config = dict(
    encoder_moe_every=2,
    encoder_shared_expert=False,
    encoder_layers=12,
    text_encoder_width=192,
    lr=0.0013,
)
Rows from block 3 of the text encoder, named by matrix and row number. Each number is 128 + 24 x the weight over its row's rms, rounded and kept within 0 to 255. All counts start at 0. Numbers have three digits each. After the name is the row's rms in percent of the matrix's.
# q: attention query (text_encoder.blocks.3.attn.q.weight, 192x192), inputs 96-191
q.26 106:125147149100096128125093144144166137155187137120140121142146085144123148176159143128111090080137132101124111143155133117102129141150130180113116151077116155165136111152146129126081085125118155123119142126145147110131117102119134140206092098152126138131160131109106122114104083123163150118
q.27 098:142147163145132130154150182171093144132168119129101128104127120154095082178142125175124109095170129152163120128126135107159121164110161158062148130103130144139125154079136128109148116119114097117124129150101126148106138086136145144164142150108086116127091107099114127117144084134122115157
q.28 101:141156126165130099117133120151109123108165133128096140113131147135099136096143166109126083134129132129197116133115107154156145102160146083112139136121126162126130108136144128155144129105117148166073163142117132099140145115143113143157097107141118113166143143094139128142117117117066097149
q.29 094:182133121119122145138121140156167146149125136144171093132145101136076106063130127162129109117160087182171138157188130118147127152155135143113138109132186144133118160105120148136101172127107123131144144131119126123128147102082090130182123138079113139138130158132089151124149131098162123060
q.30 103:155154183113139145148162133159114159136130165100117116156124161143159133173139125178110126114109120149112150160076152146127091150105157166127142105074134176103100161125114162134125119132103094106155118126086151125169083113058131137096155107117144085133129162142094103101160129130154137131
q.31 105:094114183163162142100123131152127104163138144122118089143130101152127069093104134085108165106130150095119080093129132112142125116063122126105115090110128140138150148160108130100116149150155133134086130115098092170136109128150101074104134114120140103135151151079107151140128146135124143102
q.32 092:145132075123121119121104129085133117133124154071108124146074145141131110147112126103140148144138151142113115158111156141160089059135114121120094124148120126148137179160102139125117111137156121115179126115150148121125088137123137107126122152152121142125169120140140174119176150130095145096
q.33 102:126123095104097087131055138146123127117115142110142106114136148145140181168143145109115144136113119117094161164108147119120127085129110152125115135122136130132157114183121128098128106101140142139140142100175135079127140114134123070182131133147112140150115106143145111119151135137180123115
q.34 089:163128098089169118117089136144141145120137143139120114128139129133114104111131127115126145129125126110131136165138102138142132148131114137110101128141137102086072140157114108185137101120124107089177137170145110136123106163107138187103120134148115176095126152144134147151154143132077138133
q.35 093:147161151137140109139097162124115104143133096172139139129112113174160177113114113127111176112133160153117136143150152128126147134144118109112097128122085098162089146076117176118065142120116152134133091121149108100167113147166168096197119115075123119146125147128118151180098130112150147166
q.36 097:155120136120101101141118107126097109142098168137110128095133160106100152106181150079122133102142118084142170113120090111092099096110137122142148100124124097110128106119117126101149122127147119138137097152136131135169194090111162115134105141126100110159093099122145148074127144159128113115
q.37 102:116162151167138171125101178144105158139133113129111131111111090192128119093112148170128138135114099112202122118163138151144106086109146102096151138108126131128108150140114113103173117120148128072134078166143133152121153042131102145119145113160085140076133156080131141125136164134125133153
q.38 094:115128102129120193115137119129077171111107127123132148128137141119100112088181098139108126120174139125175088132193151123177092121124125084126135088143138139129130185142142122150164138131154113151140164112107133118152109109150102157133174102106135096177091119079124100122150134088133124153
q.39 090:089130152130085144144087104144115150125103124094133127120104116150104124149160110127123112157138158096112139100144113123103108106162124146138118158121123141149146164121112164125105124125113148111169100143114155135122086140129128128081130132105131124157136170119092147112181101084109084147
q.40 096:125144146153147132127181124118122089162129142147106165103136137093138108095159154142139087152146094141139142123095160109147112152116150107123151102108092106155143165140130105142159136138106154131108091116136163100125136067120099127151142124094111112098154091122118108121094122126115107137
q.41 101:098160168123112134132128098109181134091102164115137119154107093128107147086137122120124154159150118128117179118163121111154142115118089148108110093131139147127111128128129108173122130098127144113110126120107152150117084143145126098122162106137096120147150143156108179184106101095139161147
q.42 097:128150136112147123143126118106111136107163124142136154169154141179113119167117095104124146078115158121148174171128140130117140112168124135108160120086103129133148091093136136105144115087168082132118107114194116146164169126103132159125108101122066109146093139097127106152087129139115143140
q.43 093:128090188126142138082123122129110152171150171147065158162151124126144109106092133122131074152097085114115145132130113161124180113158113139130149113112122118137112104121153121121146138153147135065104161176138167154141128136128135155113106134126114135114140076115133113137159147104107129121
q.44 091:124125147144105142143100139121157127110110137141130100119159124163136125113145106146140114119127097139143088133144156152084170149138150143137187117097169123115147130116133126151110110126116138085137184139130130118107188164148144144103083180132151152168104161155130145091113151121110130131
q.45 088:151125149124109145116135047122163136123139126162140177139164127118130157102149158114135106083123099108089148106111093103139119145152122157132119128137155123183139148144130173132125105102128141133138122133127161097176161102116158117093143144137106107141105100146092167162137121117129097155
q.46 087:119159118147152112156121157114097120134131127134142143128125140127102133178150135151090127121126154109131103117139181091135094112096085151167123123151104104147164091117134083143121092139119121115111140140143118124110132138142119098181122123093177158149142148134114135098117150131114129133
q.47 096:165118123105122135128143142186075142116106111170103159140140137088133144094076132098114107147139123062153133102122151097090137152117168173105086148095121114147114127105176162129108123092083107095121112130134122121134165163143121162113098168106104127128107090155130104134141137157120129120
q.48 093:100124114205115108099105135081125117170132111128116122121128157145125118145135134131073086138114124139131163140116105076135154164119152125109122110148141150107099098136152119122135159144082122120110119123126089122126108130134111138095141118122108124121157138131164085112164087158159136042
q.49 097:101105133122106183095174142114118121160090135193157146145148136126158142168121170138121127125108141151138174108129135107121131142106165136159168153120039144152092123137129141135127133136085129135152139154133104169119128137149090106119172133133125145110107109158104086141114103138123080150
q.50 100:108150165145169141145113147090089117109105116119120170137073148108104123102091116126138145155114118155184128138165130083135138142097071108112135132169128151100145157150142064184157153140160145136154146152097115115129159107156159107111173116149152112078157112084146136141135139114171139099
q.51 097:167127125109126169075117141103121139099116116133136135112118136126146155147130156105122086124120134129142129123128111137186187168143161129105098107107119091109096111122139107113092140143134089154123143134148116131133159110119102174170138103094133100131085096135140106118100091136138103128
q.52 090:159135127125133131107120161125166113105139081106117124111114131109162113126136164140112085174110148099105067145131129126197166099114142153110155153167137089084112117124135104137125130158128123138130118101119081119145141166135102155126162150106138124091142082134157141106139132142135097100
q.53 101:110111168105130143125108085146148166152113089103140086120143164091142135142145145121127130100156127167073134108105123133123095124100109112102092130131102101066131140121133111101117129084127126124133131161126072137177099117166128103115149100130141137182130129131157101126104146121133118086
q.54 097:108097162119110163139106122154162146101128128128154109140108107092121135126106121185151109160129134082182145116137172113144111137105094164121144128075148145158145107155152112157116144109129149142126088098095108129135098147126165100126073164102120116151145153119110122125107114132117064122
q.55 088:130098122147055152163134163131107109137104118143144157136136115088127131153088174152124140122133155131132156105153117106133138113106163157118107131157110136068123130118187141125106124160098138090126157113128128170085113107122120076166107138174121150083094095132162108116097110145142108119
q.56 105:138115080146090162116108121140159149107152149107119121114129124124137130159138133116128106115107143111113165162130102114132134157143105166121126127100157100105159134115103143103100101141107096116112129110142137102091110157126129097110148158117107171127120145135113135133132065130139114106
q.57 092:124129101112090141132087111164122101164142112138110140155125112174147134134145112117127108115109116140121173076163128116138155115154118132131095110138138138082133125108098146093123085151131137104125161146116146151153113148094149115112110149110137118134168148158108100131075135128111147113
q.58 097:098110138137105131142105160166093163128148099136118120156147138121120123150085151129134105099121115147114069165141125112131116131070117075147086127117125146087133131145138090130103142125111122123103141154149119197101097130152136132134113096154133121095099113098104132079143122118121133096
q.59 095:103112095078143125162119148115156185125118142103080137122123153133148157122117115124076190140137096104099112121121132123174150098089076153101127117112145122116149128110087147116126134084095153183123148112126130147112151134138118118070157160151144141141104170134124151143127141115174114103
q.60 108:093131104117086114150184157115135122108068147142141169122098107095188152132123116141171113160111157152112155138156143145097095140163139174137107111140118109118165105113145179065170112084120144137149122104169175121168104124161178128132106104098118142132126129162116110129156141127150151125
q.61 101:067114136105104129093154117104162168130145143160121182131156113118110115093153127120126125100118157130104137118118131079111138125129141169126162124163149088101137161120113136108152111164106122117157135134101149121085164111132112102077132141098123174173092118169135146108136106124118142132
q.62 105:173118112193124124120139135092119116093110107118104162077132148092127170096136149129096133138103160151188082126173132145160119156146115144119145107124128107120098114138191049095122134072117097132115112145112110101102091179122143123134118123141131134102158133105105163124139104122152120113
q.63 101:087097186122166144133152139091104144119132089111116089177104086130111099106103140142103104136100121122109126147151145120109128144128102129171130148139100145128147111133129111168134148150098147148144177175094106129182144119156109142152161096151156137125147080105111125111117146124159128124
q.64 093:139144105115122092158116172131107100109151139146143147122134095133164108127139171113146161141148148097182074112115088154159126112130175135141169148139148140100098118161147115154128139109113144138125133121108078126108115171129103109112138134135116151087131101127157161147096165119177130144
q.65 106:140131100138143140117124142102132103099158125117106148144085111147145142171114158131155159111117094101155094146110124114141112132161144122146130151127156163092099174163127084149177122155111052163131151120116094162106112142110123130139105139103135125118163101120132132139154149130115089119
q.66 115:095098076099198096115123138143126128148103093152115132163121133127121128119158131083140113105087103103123105143096120107141137083099131134150158135125135148116180115123124105134093154140103155133096122100144123107127137122129135135111122142133137133109168148115150125132138107099113109189
q.67 106:117095128124142159145138156116135164148147156167160165171136155148139155149146091124115129127104108139143145133081186132142139171128173084131147092123143116160160052196131120126093110166115179118124082131114121162125147096127113117158090132122124121116169106098163153138123135101123174127
q.68 101:140138129132097108101108133117154122125144154109103116140126087195145160103134100070161140111121120148146091102110101118113130157149123122117147170181101115167157093101128170124126150140117163138134120087164134153134130148103182110134113122126121122117078163163143167170118114131123096127
q.69 095:142116100166160159111094160138115132110122107136130109104137145138150151142149117155127145142127122141118138107132105124155125051155100132147109104083084124121124200132114145131154164085102087112126096172151141118162106148136118099114134130131129123109131135136148128118113116118131106077
q.70 105:160096078154130184094081137115178086107156154119127069106122127142118143140124097095124126132132153085143148129122154117173141159177169122125133136134126107131166176118123135128099157133146124118096127129097119110142119122135122143097164135136104166119106161071149157111143119141121125116
q.71 104:098168134130136141113146155132099118121107164157078124140110094117142139134142135161151130090133138155186130066075163118120120112106121094141087090157107116102133096162108093119150097133131130151147105123165117133152108131139141106133103121133123146093142078112111157111167137126140108134
q.72 098:134136150133110168153094129128101118105143163105101080178072138142097080143130118176101077124112121137133086111140150144135119168152137134123123151116145145123090127089076139079106148140137141129138144133084130171126102135112121122160126111098121151119101068137152139116122154117122112098
q.73 097:110123111109138069145111133125124160136099170138180159173106084103095155175157111112122119095083134136118114107099176181142104122132135125108133145136094096142133106092150127126155149127166144128149112130178133093163106140125135116159117103109122103145133115158162121137105113109171100129
q.74 102:102123107124115116136165136146136120134143118108178149118139149161139126140152154133104136108146147156135103120122076172137153116172127157135143145116158127143103087136145153114151098157142077116162125147125115082112080128127087092164140149121131072113126161098110115130146122093140136156
q.75 092:144127141134122108147123094147124169169132149109182145098138065129111154124124073099135135159108198173163152140113124118108107093120144171129129122123120128156121085098126124140118112084141118146149115139140159096135146118067112117172121108125148072144142158126149135142097135172128134127
q.76 102:137120138123088111118168083182117100163104143134100102095154106114173126083099104122125129130097122119126124127132117110118092130158121129122117102153123133149147170106129134152133129124136136110101140164118155113150138113154188095103143144115108136129097114124122136136162100100122103080
q.77 094:141083155174145137086113117125123142100158137114085121119088128119162150125125084122137143129115137132142106103134143107093134122179133144119103077104134126138082162110144095120113099094137129123115108160086116106114127101149130144099181127136133106125115094111145141105120142121106118076
q.78 088:149142118126147135115129161150095137089153139137102102123130066122150123101085130104142172118111133096158113077122169123181125161155168142122144149092144114104109129145083170121132139121082125158155106146112115100117136110142085113173129130110105108128095153152173128121163175139100114111
q.79 106:143112100095107079141176094116162088152099171138136132137136092153133099106147101100150162150123132123123122160106115111151089127197137124157080113116137154159136146128120138125133126152126138158103123124149130109123100122141093105140113119120142133125125162134126108175148157144133168094
q.80 100:134089120123127186166149160150079093116107119112158112111116143154173174143112139104147134098143121152149170152161136109139110122104098132091141125117141090141180123126111130122108133149116127079104114101132125145113109110100127098162118145162138107164143111153104124137134116120175148146
q.81 098:138152132153155110145109140115148123161121108110162093153161139112116095130155117118154144117131131146118121176117110100136098159104094123049131166096153129122134106170157115140106126163119159140100165093120120086166138084137129128138113135078151158131143108149114125086112136088144175147
q.82 110:127096113156089120129091130119117089127172129149154144109169149166111127141133168116121155114134107121156115079122147113099142125131130143170139166141108106104086094134142097108141114106185096136172148127163132128115167134084141112153079126091121137115113099118145102152128104165136097142
q.83 098:119119120143095129114125069118121114119135117137161110130137093121165100110128113124132129115103152130169130159122121134114127129124109184153145127105153137162124145144133084144113101142149092141157134094150142116139122160144138098147110098151184120120159138111116187169124129099141162133
q.84 095:138182144111133067087152108150132121161120120122146156148099141123116114111110115114136123105111094126125103106160147136136137128126143108075110181097139128127113154156139125110131140162165164126110159139138145136129119107108106097133093147141156139101141124139167104136147156091138110126
q.85 089:127110122178112084133138128123148117148138099151120118107152123162109119150122109142125129100107144104100102116127178158160142206174118121121096127131147140162129120115107089074127095155154147145105144107136110138155143137090155129160110122092099088110113077168118140074159123101177163135
q.86 094:143116112104149120142113165128132111151122129102103126128155128118168147132104124130150120122112108149122094116109118112152101143145130101096131137160133141141132151106110106122117112092090094137104158105159091101173118127148117115097115141151129144136150157190084149147168118146161159141
q.87 118:077137158122124137089147120147114140129178091111131148156085140156071132151150134133112142104138125154072143137133110148105152098083124177131148141096158139140145123163136103085124133127134150145136127112125128105172102108118154082137131119121134112171126098169120144110099127126095191143
q.88 114:145147133103169127117152163156128139151144100174099118112106114135096075117181121117122100115131144138089149135097123127115137082117130111118120102160130107125127158142107153128130132148134129127107147140117117138094148141120118121102160135131153169173146150116104152126121149094128170118
q.89 104:160162139158124134149127128113100171122112132135124151120129121087143081143131113102130123159137125063135131157105163084137138064122159104161125093107157145150110131116147142121145098134155070147153113150113097145073115151104086146101117119159169183109097129121082155143115154140129112114
q.90 093:157128144091104127059124081084087153162106119127099108127141125127165134077076150094100110149150132122144125142125110093136106126122109083113095097091157148133166162110119105161112176115103118154156142104134123134141141104164111087120154145126170096144093143125139146138121120147137102119
q.91 095:117149122121132110124138148108118175130119161090118184169138093129133117144113124133132173154123151086161110124106126093163138162132152135106162182120079115112102103135151168124158120109133111108132140083093090121133140141130069139133108140174148138071122131112090138132137165175123141146
q.92 091:140145125132131116118071108098144125086110157096144175118083102101140126143132133130075137099155140143092129092165130117125141145184122122127173121104065109107101126139124127125139106144129134094125173157143166142128116079157073120142108115160132118119130096159148129162107148100126145093
q.93 094:095140104081152118145140136155181126092141138138112184112117111104118116134104104089130108109094165137131156089134133096154130167129137163071148125125134139149091145115113086100100139146106122130162144123107158150144138131073139149130124109137107108110104125088132126154128123178071117136
q.94 089:146125122160137141149136143166123112158135131135132154103148162181117126126130123117147125105136063165159154116157116148122120089105115148135131175145133108126137136111156133139136100109127165134097115133172113113144115122158157089095082105105100136143153102129115149120142111123167105119
q.95 100:125099098157098111085120161146144138108082133135126118178137130124155133158137137131142108138128164106141115121103110073139084159104112130095142141122116111115156109115135134120145082138129113115141161102121088057131136147113115113121124163169135112132081129135111121131109125107145160146
q.96 089:100147098140131093110133163128115163158153140152138138122111139142114160122107158077155128150152103129110144124124085109154135164129106101164106157078123193139145163134115170113169148079109118094139104120109117157157147130123121110133130073107142125136115134102085161102150119089114112127
q.97 099:138101140127124156125115097122067136153070105163117124162185132128109165146098109152120143077112155081126178112123144174139167142083112125116121206130143141124121168109129089169116145097123130137167120117122157137154125093147085114109123144184139158175177129139132128097135136098149091119
q.98 089:115114138094130118158130117160138105117100110145140112114115126110112153086085148129130118164161103155121088097177086105072156086125152147148099110105140129169148114124193134149168124098141140126089116160148143138115092134158135102089077099153125110063111093147100134185151162138151131128
q.99 112:139123163156141170153136161156115134123140137147109127099116114084063138125102087131130112113117107086130150150131124155089098171125096157135134138069078082144120137117084130127130136126107165114102104111135145100201138108102121125141178122104093137151101083122164112105124100137129129121
q.100 090:152150127114132117128091156147141153168154097100155115163107144120079117127102146132155112153162102110132106088081099088137156091134101117146127183144145130150177112140108124109137169116134098135151143134131174133135134120116110098153104110096094128128153126130117134132129097109115172174
q.101 096:110099111130148161117122174144158113136091107161134149067200149096165157186119107165097088139107144092140115137150146114149082126149131167163141149147150100119111111107137138133091120097180137110123100134164140097115157151156114098120167096134149134165110132119123155137139154140116145136
q.102 101:136155105150148124145147171167125133105160089130169175132122076116113114121139122106129107166089091110110069132094124168111110143142100123069138169159146129105129070165162107140141122112105102139148142174115090085115158140142143080144141152107124143142129115132116099113110114150147115146
q.103 092:149139140125146149144114107090117111121173149130084151091114161096138117101113094061128102106149136128138108188121081120097099136160153149138147122152100075116119135145132143107156173121091104130097137115098133107156107103110139139118136107143093128130131157109159107122127132131109135069
q.104 087:151148091114150142145136124123132133097137163067101095116114115129143117167144095151153159175101144118188135081106146132175118152094132095069135140174123158162105123124107113138147156129116108157157136122128108125154113148129101109152101120150123110096129105129124123148156115141103130162
q.105 092:141170076140175135125174145096123143087125131127115086142161141163128148119116144126120107133149138173164137150122133156120110119100134115143153151124103131135158135110137109150118122149066152149112111091134123162147144108152117136123131111126130164155150071177118112142136154094131089101
q.106 082:108121125089097124084099156110131084118092117118147139144123148127138158093130122106135124124169119120110123133133101116091160096134165150147110135082121124123135112130166106120170141140110105116135145146144126174139096089117163155164112086088130113116116127121065153104133101139114173123
q.107 093:143130107110137177080086124133168081102138122123149144093160104129155105109141137113120105130142118123116101160136125111146112120104150096112116103140119093122115105113111118148155106152115153141147113068157138115086143147174087167121124118157120116148132122096156151128147129119140108091
q.108 102:123124152108095102135134125163094111170126139137124113116102093119138151118211137158152115142161149126111122145106113122133123112132111127151121134149147145131154161134146153171118123108114119161139129153119127168115118149141041120094104066099151147136143131118124131176131101085128135119
q.109 092:122122115151106093138170125141099133130124136081154122109119113134116092138153134073110155122119115150132105137137092151152121117128191140103120116145106169126133118130122095134124112143160154152118137096119139105181105126131155126090128176127116140123121176131137153109124129093102151081
q.110 088:111151070093140137144118121102101132177132109114157131130094125162109099112110106133117152091140099156143109172108159132078109131096109157102162141148131131102134136102094118130137081185108094123117125125130133143093080136169148115118099110164138113093145126129109139125164130130124141118
q.111 092:118158166113078125156139127140123150143181169116115152163174176123105132131125112145125124159112110160147144136112092115112159152146167179176126101105079080168173117148137196113149128121159130135095127176123169117127121155115137124123123135127103087094121114133127094101160113098139169157
q.112 097:089095074123135143081128130099148081125093140086139179156132129117146138163162088118132137135096129170120167115149172142119129120151136130120122114097135111145151151161189143121116128131088096165131125129167168123107068160135105077143112123144094137117137145116127103122130116128131117123
q.113 098:131104133133157169109158150122158085133111132150085146107111157069138113101151089142107133111076111114089122135156144126131119135141151147096110138117135121130152156146124106131100113100143123085136111115093130135106086117155100128120155125129153119125146179124143160137104128099124103187
q.114 092:087100121155079164111122148151092087130178143154119137102137164126158132131109109102078138120156128123114149129163163124130127124148078093091139133123143092159089099131139097116168149130114148172142082100152127120136103147119100084137147129119117112121089107126132151109073121145172161165
q.115 099:109102121124150103131143135102107093118127115139136138149162109115141146163110116149137149136145143109129138137164154179144142146085141156106099094161124109097141088132127145160134105130147140092114118144128132173116112127120157132129152087117145144140150123172109086157133140099147154143
q.116 104:146130130131160103103179126105131176138107117126143157165094134120121135117107140144105110107127142135127143134119139129155138121115132069115112122160120145112123135126135144142156130153116106150128168133149126138120119114099134128109091102138054160111108143121118168098120140120139166098
q.117 093:122154126131131184124158113153121115124112108161169107110120136132134146150082111114150120102164161162116152158145113140152114183128148127119119112176165118135110134123101117080169094119194143135088111131125127125161104136127140116104115105108150144133126084135130142068089125120109171120
q.118 111:113166148136114094108058149160082159134091129157104146110118098163141135148139170159136153112104115077141149125124135136141107127113139170077090133157094132167109099125129089097095139114098117092169124120159117112151137144119163171127151126161165137153111126140104117098121141112117121152
q.119 108:150138111156131104144197142103130185158156111135148133117135156120138110165137097085111144096155073102084164109093184121154152112132134142114109161136134117131093125068122092124107144123094097107088140147130139080131146111113126126113129127150121119120097101132115094113137101098114126123
q.120 100:116095117127147165118118131165144117104154128163140131121153105140174113165090078101141104122144094122085124148167104096098180115141132161105141154212136098124119155162124156124143149155111113112135138110101102121157164132167148181117144130114122110129108120113106127140124114113119111068
q.121 099:120135124156128108110165153097152152103126120101096177145111120118124085075107096055152151134121089138143141138142105128174083118121104116144163131151167103137125131146137182081143151099134163145126091069133136127136142099119122113117124129140123177088100101119137126116122133107125138117
q.122 094:158170166123114121159078099138130123131142138147131128165133162105123096119141144160141143102128119169128155153143171163128124124127158119151164126130134142149102178143109127088147108100119103150127117110109118153093135125095057164142149138165145146081151118106140137120110069096101151101
q.123 094:128113120142132138118091116097107128167142139096140175136122126111133113127096140101157155119152082117124110136106129135138129126106133094113156148072160125140077098113090136091137135125094100127128147148134152135110150141126147089178137109111091111148117099131128113097124126082129130131
q.124 115:119128126140156167119112157125119115157060097134096117145118124153135142127124183154095167101115126148140115141136126131128159120154120114113153149098120114143140117134113085127089145098111133160108159144129129069096117108111132143177157101125141139117132147065125176133142138131094132107
q.125 096:111098151114136125149126174105139128125116125125189129137167128153179118091143119125127101134124122163109105103113104064130147122130149158131074150141168133104145060152131166129158134175126146200167147113147122146117111110121156104119136092115126127127123116170158156119139127142124122137
q.126 100:110149151120132129116141139164157151076144130119134096125133145065137131111172154150137130111087093084129104119111118139150105122153116091104105163111104117151135165139138134099115122104154090172122126120169119131149134145062162130130122097088147120148098099142139157139107172120131119063
q.127 091:139101124133070122121117133109144136114122159150144104118104102139131175129092170102100131127088122119145155121108134182094163149107085152093092134176119103170116119154182131165117178117131119111119101114139154099150087177139112123098093113135150094115135141133112107102105108136129130115
q.128 107:159056143178133158109107142122116168133162130132141103095091105140077100141118113055178175139161153111100104098120104147109112119101114134142119105114127172140135115094120111170063145080109134114128141147102124142085103120121146128143130136173167108142147121121097084121113109174121078132
q.129 099:141140156172093124125119165080127122160118169142157180109152094108162120133145121126130077148116104105122127136170152112104136121108116107161136189158162148178138133122149135167108162124108122153139149111104114176132080119135144145106155116145123123150137133134115129119143101108144156158
q.130 110:120098109114159162105109135096124141103111139158163134155122156101156122122140094123069137155130113142126143112141114130131130096136148091132147143175097172114136111110127127137137122122143110167143139100133100109168145125109130138105120092130171146092099132153101147109123119122151156145
q.131 098:094153105142129101131116148141126108123166152144186141119152155158144135111138121118122096173113133120128109140100134117147145165134118151118121151131148092149116134132124149084123102097081147128141159167123137089100110152147141158153185125116121094142138112102108136113132100075181154133
q.132 099:183143100166072136129139137102147109131168091136137117104141139176141125138156167139118124135119152134113113124147101187119065132163115133131144102132154096138096138151147142161105096085119107136115129125167127132145131157110142109139133137114127081169111122172151140159115104120143131097
q.133 103:126146133105123143156144185157141129105140131110120129119119107166112094100095122143120064125109125091114110138127120109102122152116144193179161119113144128137159133104117157115173098134150161144152089123126103153143158067163104145090155137122175136155147159103119137149125094110147102129
q.134 098:143151106118132163167077081102099160091143158117136119160118141128116108135135108149114126124161126129121149110100116131127124097130103134131144097170097142107089098127117110085142127119114155125148067099104108163129131177136078158174151136146124154119128145111104171136152117088111150119
q.135 110:135134123171056152140103143073136097164118161108117130104162116107132129115144150123150118145125104128133126148179111118065087114128105113083123097128105127140119070120145144126117134107086086138123124083104138142112129123147115119148173123159135125155105121158139110152118125110111189120
q.136 104:128125120132116103100144119180137094142173117097143095143123159137072112118148135056124118152129126156181108128076101119102143111134101128114130120138132102102119115127127115111131167123190096128120116124126140089119141141137153147172126151104116138130134112141124128118129139109169105090
q.137 104:145146163137095123110114135104173154147148093139130121107123069142118148134112141168140113140154139110144122099128126145133125124179119143115096153109124089163071183179089130100122139104139093099124144184142148147124158132107135093118114162122127104115153164133139149134140132140105102124
q.138 100:125146132157203139098146122109143139086140140138144132160116146133102092162106130143137111107150141156158124130142138116132124103128128163098138134151136147121136111107140111183141101136130113172105141114087079125087159158103112124163119101171139143110130129101141128136105133152140172120
q.139 088:098164128138107120124114087126117112104122077101109140122132158109158140109166140187143124119141085155157132124135164124135142145158128134119107111140103093177126114144127117093145137118126142112096102129097142105110118107129094111140144157133145132150166116162161164128129142152127141153
q.140 102:208110148143099135105105142144110131109116083122135102096142125156152131124116140115187106131151152085097109126126144103152124171137109098104094109128156141158082159146165110102165133138116088127114137131139128143147139124177126079124151145129118136139114109145090137073154124139058124100
q.141 098:125154183172126139157162093089138128123105136108110108130138151130124132080160126152112154142173164149098142149120125147151149122117111120119136122124165172145104110132126112102090080089111103141107138126159154106159153135120157097135132143113124124134125111138131158140144074131148176167
q.142 101:101113168131071167162120119079112178132123163132111138141135104096154091096117115136094142139130139085069177147149127143132128176139098124110111132119157134181148139066182112122148143138128116158119167135178100126140156086135141118101110203146153079115149135137146125109139135125138161108
q.143 102:125123144122142112175103113138093149122108126124106127112142067122160136108113158153157123166108163142101164119103104115181095147138138148115146106112120135119095087134090148141131126154101131134117139114107132146156139114093122157143149116128147145107106134112140115128093172104112116125
q.144 099:123110130093139102168141153154154110148116103133125099111121143126132128138159114122172135113132141126114104132096059119111139121121105085136123184143129126143140085120124130138150118107114073122166124111110155086119123131165096109102163160152144129127101178127170175152184118133111128114
q.145 104:167166148141152118134130152135136150196133097144150118126132183138160123116065101115105152135111150136129146108151131174081127150127113129139166137164124128135153123142107081124097119134140134072154090152123096117128124156100158121116130130152158122095107142133123074144136152139189135148
q.146 112:135122123105151168089166162152138169153141159131124116125150137142121134137108098161139152129131132144135135110061112167163122127099148094130155107113096137107147116127104147120113085134117147128088152153140126097153131136101126105171101104159093134093110111094114088106147143115135133119
q.147 095:108123122121138125150144148137144147109133133134075160133093131168132132082108154125160146129131129145152132148148126119066110093147143123161128143131110077146121129115161113126123154063105064087136119162152136146115139102152191126157110118104150136067136133126153105117141120131092087103
q.148 104:127141113128138116154126171141159090102129143065104132195090156156096170133126135139113116119119115167139117115134085091115126131114105152131153128113166154133127125095128117136126120132151101163123145146165133157138121116109148139130176048094152183111139124165108156143134108156107137157
q.149 104:105097156111125168119169109101104148152117082103141079112105130118085160156126149075144164156133135154133149137143116103136105144126163087124145155088088166119124143135123113146153138155136205176121114124123123124079172135133129114150100107117114097116132120144169142137108139098131134141
q.150 107:120110127089127138114100112129091143092143152094083138115123139125163111196111134167123098133071168158128121120154111188128117118169157141124133158106118140161130114095147107153111120136138141117130148153146127148158101098108128142130132113104110132135131133111163141148137133096112106135
q.151 116:123141129089145098136098180188112143141137092155121127133094147112110157106108074122120106094110099122160151152111146122145143081127108185113140139156102101136163145094129140129131170112130108115138122094148103124099139133122140102110183117143143109150109148134143145150120150159117142155
q.152 111:170088094107127119133076124120130143109103125140080135121145141128099105146138120128175120121118129120144123125118148118170115113151126125136122130091158114161104126114107109100130124173130092199147121097126119150127146140128143168161130135132097115137140101112103159105141156114125108088
q.153 104:137120141179097137102158120102165105100150170171126129094155120119134130155145141144144154148168157088077107115114133105145120149113123128101139113129122110146128110129127097121110110120150150141116146149152128130115152116134143123147116113166155138137164151188100150112152138157129108157
q.154 096:117107163153143111102131126126069124131143135095118114077148114142127138138164112120152126108141087125098096152096094142100177157119113098140125101084103124130114136133121137102115168150113116131137157134130139112150149103161120104161140160144118098162131128106146086147121164153048140146
q.155 116:188151135112141146090090124146103142109103154134082129157100144132123098120136098162150180157135076124176132148108130148089182116144140141060100104119098144088165122125115123149134109129154099120109138133125102137104109107114126139123158103137170102119122100114132161135137121145136154109
q.156 105:129108107166088130142120118127180128141088133164115117146174083113162125145142142133141113129155159145115111109115188077147128147155119177110117133172134137129099131127146161175112090146164144135108107119138142124109111133114117139147129101094127180099110079136123131127141170107102125131
q.157 101:106136177132125138110189135152154109108108095142134121157144105094140097106114111130171122130169142105153117155134127129131130102094071138142091198157146108140127117139111180099132088118102153121110122143174102158104099121140130074156125154111119149160136138126110129080116131112117117161
q.158 103:141159143053125091084139104130100133168133134154123116128113120137136124108101117148085119134146105174084136177132118115084153112141084111102129131138060133139129075084124085120153123106154120151117125122138128122117129175144115110110110135112138132114093128112131100136138112121117143122
q.159 112:119129139125106110171132178150107129104156106098098122094140112115117126135129129132138145097136111114115137107121169126138089118126109122167092161143178120128116160123087100146107143103121148133125136153093116144138127129130040134122128122097123156161133110158141138146127129092126099148
q.160 093:125126146102094146130128131097106155150079126133085105118141077154119203140108138155106080077172131109178134098138154141156111141154118187140125134163133106118098092102136124148136104096171142109123101133096131126123097098131117142108146164165127110144110168135139119118125126182126121141
q.161 098:120155130154090126123109107153153105140141127123127117145139145129142123120114164116135101108084133139137098161190129174120074126137134149172146130159123139115118187126148108138120121073104106137112151114138157196146117096124101154124143144138144161111160156123121141154116093146086156172
q.162 093:119165106087128127142136147114154138097127154091113101106130163125148137146118128121111141164164113110154106127151095131153158103166109181132181101103093194181126144111093155106104135116149142115135116081130144136125116143110111149127126119129128132142114142118070115129116140116156092092